From a checkpoint of a small contrastive image-text model.
Data: trained on small charts drawn from random numbers, 203450 training examples, 9.6 epochs.
Rows from block 3 of the image encoder of a small contrastive image-text model, named by matrix and row number. Rows with one number belong to one neuron. Each number is 128 + 32 x the weight over its row's rms, rounded and kept within 0 to 255. All counts start at 0. Numbers have three digits each.
Before each neuron's rows are labels from the 100 images, of 14848, where the neuron reaches its largest size: "colour at peak" is the nearest of a few named colours to the mean colour under the peak. Only what is clearly more common there than usual is listed. The data: small charts drawn from random numbers. In brackets: how many of the 100, against the usual share in percent.
# u: gMLP up (value half) (encoder.blocks.3.mixer.u.weight, 160x160), inputs 80-159
# v: gMLP up (gate half) (encoder.blocks.3.mixer.v.weight, 160x160), inputs 80-159
# out: gMLP down (encoder.blocks.3.mixer.out.weight, 160x160, transposed), outputs 80-159

colour at peak: black (99 vs 14.7)
u.61:174096105184094102151096072077106107169140166131089145134164182142159125124171146181090126105165137100141073103154083158136159126203077094111152131150173121191117116128170095106153150118160179110153150133155103139193084141110091137123147145
v.61:075144174123158130099114090128141129156102126121182096097179161133144112133063083085178162159132138093086126157122144073140186139077127153117134138117185143152180156134096138093097095145076151157148120128149107089124108065131128084099106112
out.61:084121124093133173120060123167143107087172107170178107114132109137157133203137130089149147094149149149140132160181198129073112105126164114159152123092158140034129141124093173160137098154175111178100123095116109144163134085135147118056123140

colour at peak: black (75 vs 14.7)
u.156:121097180135144116168143121170137087135146187154133118132099167109108121113145137129156136087154165098125080190175080080064148137122094123056130092088176084127115122107080102134184101093167116085114086140142142113069175098149150089083162145
v.156:105123134129103168163159163184136185149111123064176074137176117195092166147160147127112155159134093109106147162102134128045092068111157162116116142157114112112109181113156068158130054095125092103113133131138141099123158141145105121098114091
out.156:114109167124062113086143139130098123078123114124147093086120124136104081183137135166152095163127131166198173166171179190105134102123188150104138088096127077173101103163141140114102132107125145142077199089141127098143153114129164152116200113

colour at peak: white (100 vs 37.5)
u.103:182169182111151102086115172118092145137112136092146105161086108070124131104141141158122094156096094139157161068110171154117062143120183157156064065121107077104128171095168176180098091134087126089087128119066105086116176117121184100125148146
v.103:181134140141105169069189088120142077155160105101113169157086141163155162147145177140085116111161153149142138141154111084109113143157188130121108132127163107152132097144192100140100119173135109123126157126134101177154101158110111130133129117
out.103:141157139178133085061124080141170175179091116189133138084139137074153137162130125133123091130065138100167164124114136059167161155153127192154115115162091096147141094150182103134088079158126146130145069167117107165141118189107133129194129088

colour at peak: black (97 vs 14.7)
u.93:125096143184131133213156134098074167115123130131065169177145146139141075074196093112105165114119117061081086122104094142181166125141117190106100119166124169189111108129121118121176147134184148093077145153166103130126146121137072120090088146
v.93:110164107122120136196117125087087093126121137152144147168136103122129155086095206103128164130121144100135103125108095113202115126123130095088159107168111138111123168140122113116171143087105135164180105110156132145078125128151114105145070106
out.93:123093111086188127178150117125158097113099104126163119101102075112157145106078133087212123096114114127102083066139127140131115076117163110125136183121128128137118150099081115184119083162094092142151161083172108115130088093162134076164086135

colour at peak: pink (55 vs 17.7)
u.37:106107163176087074174103143165148118178112106128085122186151119131135181126125148151104145162116148119162134187092112121137120087052140111153164132147120138111152124024143118155137133143190101167110048076118146132083124147116087139096193180
v.37:092150157134084114110136153116151113145094130096095164163179223147124149126108142139123154089148154113094144143169119125087111117143170112106110154124140083127126067131172145087130125075125124180068148159059192141146156136157162131109156132
out.37:190152130126136106108131159112040163192126089100134110067116110082064082113127111164143096089115109207108123132125109137111129167113110134051156077060169168120118061096166163136110144122164169170109194126128140129180208125110103107155103096

colour at peak: grey (40 vs 10.9); black (33 vs 14.7)
u.43:195085120086088102097100140134071165100095179124083132121108096163062187144079158165124129120096165126111131078122128191119093104127140134096132165039112108166149130133106124094155134057097122146089108148119165180135081184142162073149182118
v.43:163136142124145160165161106133193133142187114146133106140090104056136119117087103145127174132198098071090130100128131122107133176106027138172142169136140161119125153154072137130136100126142147153141087082156079130041112129135101035098107095
out.43:197153159153175062099156092120129204115152134118123138113112104143138129132167076116128134134097120111170081156152123091160147115195099105155080104127080157133083139121174124147096141094079160123160159120139119095143137172160161140105168093

colour at peak: yellow (38 vs 0.6); green (30 vs 2)
u.87:212122097101083116099082107176051125119076163067071142176106092131122119180081152169110129085182182159128163150113093165090122162146119151071096146076105125117105131062148134112070104120086080161135132150123106157134159130167099144094167176
v.87:094156128139168092081136155143091174126209082139144068151129176172108113137138086138153159109110090173143101093117139142093153187105101186117093161143086151060138162130138099121111143087142130130131165138150108187112141092113124160180120081
out.87:152168130196144156136145085110153117163086117140177167077088111129157150106177092112121111130098130129111086169160100152153104118163097153105132148100155089216132106165153156133131087131150100084142157185128140122140118138102124158172116101

colour at peak: white (99 vs 37.5)
u.152:144063120148158173091172111126109130144107147127182108100056109115105130183119130134131108147114129175114196109115163154131116137102152066132117158129106115123091202150071135173107107162125149111093093139119152080198122119111156166112170137
v.152:157119167155143137111167093081118083164144136131158169130059145110160164132137138138064109113151125133147104082140076140112103145128171177068097156142145171074162150166189146124057072151116110116082113090145083192168105174089101132166118143
out.152:117158060130146136104098084118127140126095137162139107110080144164144097136090103144157151122122098155159130120147159116140148151120125208196078125166124131115176158137173170136055091132093103125118144120108160104116116169149133151157103081

colour at peak: white (87 vs 37.5)
u.147:134128143099146107129157146090155136099150131157185087118148131135191082131133173150116145152190086111130133133074129119142109112124079147110111101127085185127171156075070133164136081142144163152184081130164116086110112114171071055166064116
v.147:088101143078108137147130104122116104163042128094147108124073125158091120146068102206154128126189095136110163110147164170093167160080152142150128104127154129109089183112106130143089116148062090132163131151149117097084147088102121138062196093
out.147:111120160118096132176130165186119079130107089092152101121107084171116161107115161178184132115141170163120153074171097142141147120109155129098135119108155117144165141146174172111165132066096129153121075147156064186149097162137174120095163184

colour at peak: brown (61 vs 10.7)
u.86:144186134119172107139156128110070094146072102117110153185131095085108169101133104106117098127076153163119092128098075120173151134133129146185122131123036128142137157114214147073191181150074107168150126137133135146160086144086108133122137135
v.86:127081107108092154094117104180092129092094163099127129144116152163109107145145127085126200132135137148068121159138111168134144174133154189146088094165113233186163119123130119148080142131115140110103145139117144177097149124163137175041122150
out.86:100162167172115087130107142129116107115127115138149121081046061116054122092057151178215125130113122116173116122071166164208144112133090145127116144150150126134140116108111132090112103100165170114096118067092083096177114112066132161129099084

colour at peak: white (77 vs 37.5)
u.32:103133193093103096087108102130127181091117068140187140126161085078114175160164111095148178110178160101184193127114211062125071138105098169141139122180122155119152161074170140171096133095152102101076127122105157104165049151150104147115098134
v.32:151026179102096121107155137109164111104109149123153137039076118120100127139144093182197099157129115135140178105094139145108098147050132115093120112116134121118117130140085168144130138139113178153127122144149146072100142114175113142202220119
out.32:118060111142125086154126135139165123164189173156131112116166152093104173155090162173127062101073142105113158104133151135131164145134139136088137167106163079095104057144131182078092138088135107115139104150141077195115139119164196154172172148

colour at peak: white (82 vs 37.5)
u.98:137149143181126145110110144121129164125156113137165078118086108147115084136170040101134153109160069111145154160094158148147096121126106177134089074184087123154153183083103131084084144137072135139116142116117109119140164106145129118144129066
v.98:112165128120190146138138129113128142160048125155152182149106118164170100132152127128151116112146113052028177169089144090131131182096078147102154081127126101179105125122146080129103066088125119171100134106131124096147069161093120111126087139
out.98:115109179143105134170102142158096101124086146173153099202176139120187176123132138100158163094165161105083111116141071098096151064096113113068119127144129138080161119160130145081144118113160100094157127086134087127140123183154088135103152145

colour at peak: white (99 vs 37.5)
u.78:095145149119133096136086166173217096189125110156103119132165140128068136138109138165124103167132062128145086094124123149122138143091190101143066137069123087121123097134107144170109145160158120115097089152097129145166085125139094124135145160
v.78:093123102126067116146167157162121137165123133103118125150200182126138180109147115156200096155098098147090086111174087115171131082153142105147070198104103127134123157108129115140166092075131097169056101155135134092121098141154157146105137152
out.78:052153118156158098124148130122094202150179131096121134136082171143098073127128121145137076128095214094141173133088159120136113179119070154085066139149114100150100127101103114149111161184130115171082097105082121092111185147142123206140122140

colour at peak: brown (100 vs 10.7)
u.133:181072137128125160098179110196173174099113159113117100099110110134155123104115095142117106113076169099122142103148125065105149158112169099136128159098086096117085169188162127141203127060154139162231132126119118075096132141163147133137167100
v.133:174168128142091098126171124151124145113124092088083127141161130120082152131122138144109136134089132129152131171154160140085166110162132134156053105170064191148135132110124153155161114154119152119149126100095084127202171043186126143138121089
out.133:163165114092102124102142147081137125151085148092117083164083109148137077141106103149151145156123088189105153139167164142149152095193135133177088103173121126190059111072153089150094088194097138180113165157105128113132105096094124146140129130

colour at peak: brown (52 vs 10.7); black (48 vs 14.7)
u.132:123177164129150114140128105106097118120107134157081153136100125090185116081142120161083136140111151108071088128076140084147140177145128159144128147094103184129137108173166124144154088141135141110105162196198124150160086145104214151102089111
v.132:130112137174099152097145102089109075160099181107103142161137170138070177097136114092132119087062143120119111117145075126086101120109176165049127164171065162125081141155179154099160171077111157137079150125147147140131136183131139143096168110
out.132:103122172108080140192088178149143148093094114157161053140153099130139144112166153133173167186149116136110099102072150140085150100092152118106149172175166097076151136033091160052186167123128114127129120081172093106127114148160131072117130146

colour at peak: grey (87 vs 10.9)
u.33:113137119135228166109134126080153118192085170111135166113098150124142100128105110113088144152089111131154094156071131134178127158128114148123065095121127144207081132125174127091091122093073159101096121152178127168091102171048112116125107119
v.33:113141170122201110184149126155144108129173121120149124157100197150136166138129107101145179086084161160094125133159126138138148179127121141055125152096042155087161139079082133104155163103107160095154123153161135140081116112088091163123097131
out.33:170194170165123116105131049135141087165094079151182102132099080084170169070178120122162144135124158123194083125146164109137099065076091124137125156095090162101183121070146119131134112149132067152138110142079069117107064132099103139165135176

colour at peak: brown (73 vs 10.7)
u.96:133102113171109150158124161128105118117137099128120143220128127179143119059145133139116219106132171136152133100117093097129103165144179168094138167169125161192145058165128176142158149124118143078112119147109060131145144167160151143126178176
v.96:110039146125087143140168123149148138173134170117138113141185133084146165170176104113145098159105157136102150075151119172103122082075082063219108081190169121131099057119111121143106132159119112133090160142118099098087179163168099071156147096
out.96:082158149137167100129190130151148157055109139139128134092087074082154190140196111114083143115129152123114145169163107051116107150126087094149161159113174090119134132141129112125143102112102148116154099049121047157076143173164074082130140129

colour at peak: grey (49 vs 10.9); purple (32 vs 2.4)
u.159:091140176130112152164118168155146120122172072110168184082127149120124138087146138133128130187161112067128104168142172112057107174078099130123192131109131140086237138106097074072095089103186099093135078098131113068099102082140113146081130152
v.159:181126111151124138090167126118092131154074113069103128089140117102117118178112079121153063137105102131099111147174099167130145164107093149184109111137123180134121189141211178103123143097144150095154145138115171135122176103142110160095104139
out.159:148116074102079107112117132070110159104138119090184040123093124133113131111155087148114145134156112188074146171162203162130167083096088130146161103187125140102108110105184130123171135107097114094177138173060160133124148131096161120205128106

colour at peak: white (100 vs 37.5)
u.9:144177124145149115078169109093151207166107157098134063082073107121072146146122109159136111196069087174148129102085137149115134119136140103175136152118121109124138146132136136077124134119087169130126115150118182118136148118125125158195156112
v.9:109134108174148156194133126106091150225121189142129213143107108175151115134126114094078094171120083126144141147181115117124119110103134097089140098119110171183113112166125104120092087163179145118081102173116091116076204164063131162128116129
out.9:099181120124121114109106104085086200127113104174165143163103136136195125067166155089109136093168171118149139180148144111157080125145088163094124100093070129139148122134113124171108146092103100151169114135135160104136090125152101160141132124

colour at peak: pink (48 vs 17.7)
u.12:140113121099136122156106084159106102047145097097113188081174114124146121116099209172101143093168175137086130134078120140132158087093120092115181113128127143106188149122115122104165137133083141181187115142145099179092094093176177108120100148
v.12:099087086089094166175146146151119167090139173078123117119085081111113142138136070190132097169139146115143199135118145177168143155111170052138096116098119127191101096100134148151106134146114124141134138163137172153113165149118115140120155142
out.12:083183095083080079086146121147106161129093155117159103118069137099121119121170116140157049129092121210201138126129164162203090086117101120135160109095140118145081080123131147196138161129186117142128163135139117055162151131109086131171156146

colour at peak: cyan (39 vs 1.8); grey (39 vs 10.9)
u.116:167163093121169130152100085125108169085127169127146151128121143107164086111148106093066166100083152050122114155058083103177148122158097153143154104132135155137146140128140133093119114135092127078131190084137128162170108155113092122133087136
v.116:148146143173054165122166154157152156123148167112177078145124181160073168132109079130140126140133092135168117127135145129095139100072214143137101098185104146111042112091164124152114067076120126180155103108130140130164202064145149123143148084
out.116:128116146115134134119108141194172111111128132117158102143102109125152159121060147160131087132104181125156138134133139155159066090144109058107165108141200147152103190077106155095219127109126164156145074111143104114155145033112158118128138185

colour at peak: brown (44 vs 10.7); black (44 vs 14.7)
u.36:170178103136089092140128110092148159120089117084102120114179144091119151152102167134130096112139182131107155136174130184107098116184084158094190107114091092135072098142162176114131170099171135202166161129150160155157126146168185181147121134
v.36:112165148183158088085170113120165121179196118117180104146069109127145091094090140060170141148170112095207128128121112105165087127153124096149113069166080113107158126111088082129110130159115116163190124124098109084116118115140118121101101128
out.36:100137080145150071131159119139173186157130135100068154082078172128174103094150070161125116093124112129138121079143101087150166165159105123127114143128157145163119070141165080087095135120134096108135120093114157151165120212145109153191145147